A small image captioner, trained from scratch.
Model: 64-pixel images, encoder activation hardswish, encoder depths [2, 5, 2], decoder norm layernorm.
Data: trained on pictures of board games with random positions, seen at a slant, 7.8 epochs.
Rows from block 4 of the image encoder of a small image captioner, named by matrix and row number. Each number is 128 + 24 x the weight over its row's rms, rounded and kept within 0 to 255. All counts start at 0.
After each channel's rows are labels from the 100 images, of 14976, where the channel reaches its highest value: "top examples" is what is common among them. Only what is clearly more common there than usual is listed. The data: pictures of board games with random positions, seen at a slant.
# c30: last pointwise conv (encoder.blocks.4.c3.0.weight, 256x256x1x1), inputs 86-128

c30.0 [130 181 120 140 138 148 110 133 109 122 113 134 154 146 118 116 125 159 103 116  96 105  93 118 120 112  97 169  99 107  75 126 136 130 122 127 127 120  88 108 145 121 128]
top examples: digit grid; nearly full

c30.17 [122 160 152 109 145  92 105 108 138 148 123 131 173 173  96 157 124 167 160 114  97 106 129 143 134 135 141 158 135  81 147 116 139 119 150 119 130 121 143  67 126 114 105]
top examples: noughts and crosses

c30.145 [116 157 119  87 153 131 175 113 168 111 133 145 131 122 150  75 108 113 158 113 196 110 137 151 145 149 138 126  84 115 163 106 142  91 129 143 138 159  98 188  80 127 117]
top examples: nearly empty

c30.9 [125 143 136 146 136 129 140 134 125 142 136 116 125 122 141 119  92 124 161 126 151 116 120 164 100 139  78 103 140 160 161 171  93 129  98 126 102 109 154  85 107 151 155]
top examples: noughts and crosses

c30.32 [139 108 123  95 132 131  82 144 139 133  73 114 204 110 129 108 101 117  88 126  78 133 131 111 137 104  98 154 124 129 119 120 149 157 123 152 106 118 117 151 143 115  99]
top examples: nearly full; second side has more

c30.127 [110 102 143 169 107 145 155  89 149 130 145 123 135  90  91 160 178 122 141 140 143 143  75 122 141 150 135 105 141 132 106 113 122 131 127 132 142 126 146 135  52 173  70]
top examples: first side has more

c30.73 [ 99 115 127  97 127 145 154 110 121 142 120 150 139 118 123 112 103 134 101 162 130 121 116 145 127 138 142 176 112 109 131 106 141 158  81 128 105 110 106 124 103 128 112]
top examples: stones on a line grid

c30.157 [140  70  99 148 140 110 112 126 117 144 137 114 119  72 143 153 123 136 154 112 107 102 135 116 154 116 150 129 100 122 121 108 167 100 145 120 109 169 112 139 107 109 131]
top examples: first side has more; discs in an upright rack

c30.97 [162 146 160 120 138 116 161 124 140 142 159 134 129 125 161 167 129 132 155 125 184 159 129 112 160  95 129 145 145 112 132 140 130 113 168 137 124 166 157 169 122 188 140]
top examples: first side has more; nearly empty

c30.139 [ 96 143 135 122 182 114 123  90 157 139 130 135 121  82 120  76  92 105 123 125 153 126 136 147 121 160 127 112 114  91 129 161 130 144 135  94 113 154 107 117  99 118 155]
top examples: noughts and crosses; more pieces: equal

c30.243 [132 135 125 135 127 185 119 158  96 120 103  88 125 119 111 132 120 146 177 179 115 143 119 132 138 114 114 143 110 134 133 161  90 128 131 116 132 124  97 142 121 122 123]
top examples: discs in an upright rack

c30.33 [132 126 143 140 117 164 190 170 102  83 109  97 134 125 130  79 143 177  43  90 134  96 155 137 113 130 160 121 128 126 159 122  82 105 149 178  78 122 107 169 118  88 116]
top examples: noughts and crosses

c30.51 [ 72 109 104 122 134 118 130 107 131  81 127 123 132  67 118 128 106 134 148 121 117 106 133 122  95 135 169 114 100 139 134 123 101 138 145 107 191 152 130 161 127 142 118]
top examples: first side has more; nearly full

c30.91 [130 123 122 106 192 129 136 130 131 123 136  92 102  96 167 180 177  85 124 128  83 141 125 171 120 129 145  81  87 127 134 126 149 147 123 130 128 116 116 173  81 131 122]
top examples: discs in an upright rack; nearly full

c30.244 [109 155 136 116 118 127 177 119 137 157 129 124 140 110 148 113 146 124 137 119 124 101 123 162 118 164 140 124 143 104 144  99 113  73 144 142 140 145 140 118 120 137 155]
top examples: noughts and crosses; more pieces: equal

c30.21 [132  89 104 112 126 127 106 109  97 154  98 120 134 172 122 138 119 103 168 155 126 103 122  96 113  94 143  95 166 159  91 126 107 120 139 101 150 106 103 106 112 106 102]
top examples: nearly empty; draughts

c30.116 [121 123  84  99 137 119 120 120 129 108 117 141 143 119 123 112 148 157  82 132 110 122 156 117 147 102 124 138 110 152 116  95 144  96 211 109 136 123 121  91 132 100 108]
top examples: nearly full; discs in an upright rack

c30.169 [126 159  88 101 122 126 126 118 117 112 129 143 127 116 161 116 127 142 102 113 138 101  96  91 114  85 121 150  96 106  96 137 141  99 109 129 156 105  96  75 132 118 109]
top examples: digit grid

c30.251 [138  80 115 131 175 163 135 109 137 131 132 110 113 143 190 140 126  77 137 123 128 144 131 164 140 152 167 129  88 112 133 114 109 137 157 128 134 145 159 107 137 141 115]
top examples: discs in an upright rack

c30.11 [164  53 109 123 146 107 103 143 144 107 107 120 113 116 133 152  85 116  88  93  91 141 134 117 130 140 150 113 103 152  97 128 137 114  73 125 121 122 107 123 136 100 148]
top examples: nearly full; discs in an upright rack

c30.218 [119 125 138 126 114 128 129  93 141 145 143 117 149 106 104  85  93 162 108 118 136 148 103  85 128 141 109 124 124 162 133 108 119 139 102 107 119 154 109 114  77  96 124]
top examples: nearly full; discs in an upright rack

c30.183 [149 128 117 101 134 109 102 165 123 152 126  96  92 150 101  98 106 114 127 103 146 113 126 105 103 115 135 131 157  92 108 119 110 123 146 104 113 175  67 116 119 144 134]
top examples: noughts and crosses

c30.252 [129  80 101 160 168 114 138  98 130 115 108  90 103 109 112 108 123 116 164 146 151 114 135 136 144 155 137 127 127  81 108  98  97 121 112 143 102 139 135 140  95 114 139]
top examples: second side has more; noughts and crosses

c30.173 [ 98 120 102 150 110 132 160  68  94 138 101 114 118 103 112 118  99 101 128  97 125  88 138  86 102 125 128 113 115 132 116 103 142 141 142 115 111 147 128 120  84 113 128]
top examples: draughts

c30.229 [162 143 104 133 133 143  68  79 111  89 130 133 111 142  97 117 134 132 118 118 140 118 169 118  97 109 118 149 129 102 116 140 121 142 163 132 141 164  93  85 123 119 128]
top examples: noughts and crosses

c30.144 [134 153 139 103  66  88 105 114 113 107 120 162 168 145 117 119  68 106 141 146 143 120 161 124 144 135 128 162 140 132 126 150 134  99 133 135 116 102 143 143 143 140 108]
top examples: draughts

c30.36 [129  97 133 121 179 102 136 128 107 140 121 135 109 108 131 112  97 117 135 152 103 123 101 104 151 126 106 111  90 140 116 107 107 103  91 155 116 116 114 136 130 153 111]
top examples: discs in an upright rack

c30.111 [127 153 122 118 141 123 166 123 114 102  94 144 136 128 139 111 110 134 149 112 126 155 135  95 136 101 122 160  97 100 114 153  78 131 157 122 114 109 117 136 149 120 131]
top examples: nearly empty

c30.158 [118 133 104  85 153 150 156 134 150  72 139 128  98 112 129 143 135 123 172 135 123 110 152 172 138 150 138  96 136 139 165 104 143  95 147 133 144 129 103 126 112 123 100]
top examples: draughts

c30.80 [136 108 122 102 114 188 148 155 155 121 116 104 132 147 169 109 167 137  99 185 103  89  84  82 130 125 177  96 196 103 164 101 122  94 118 104  72 146 136 151  86 111 109]
top examples: nearly full

c30.98 [156 179 133 116  99 170 133 131 133 114 113 109 154 113 103 134 140 156 106 135 122 102  99 116 128 136 131 192 138 128 129 138 104 125 150 102 106 128 126  94 134  95  71]
top examples: digit grid

c30.146 [116 120 141  73 147 108 100 111 109 149  91  99 117  97 125 150 131 131 116  99 122 117 104 135 144 101 110 146 138 131 101 137 141 108  81 112 117  89  90 107 119 131 130]
top examples: second side has more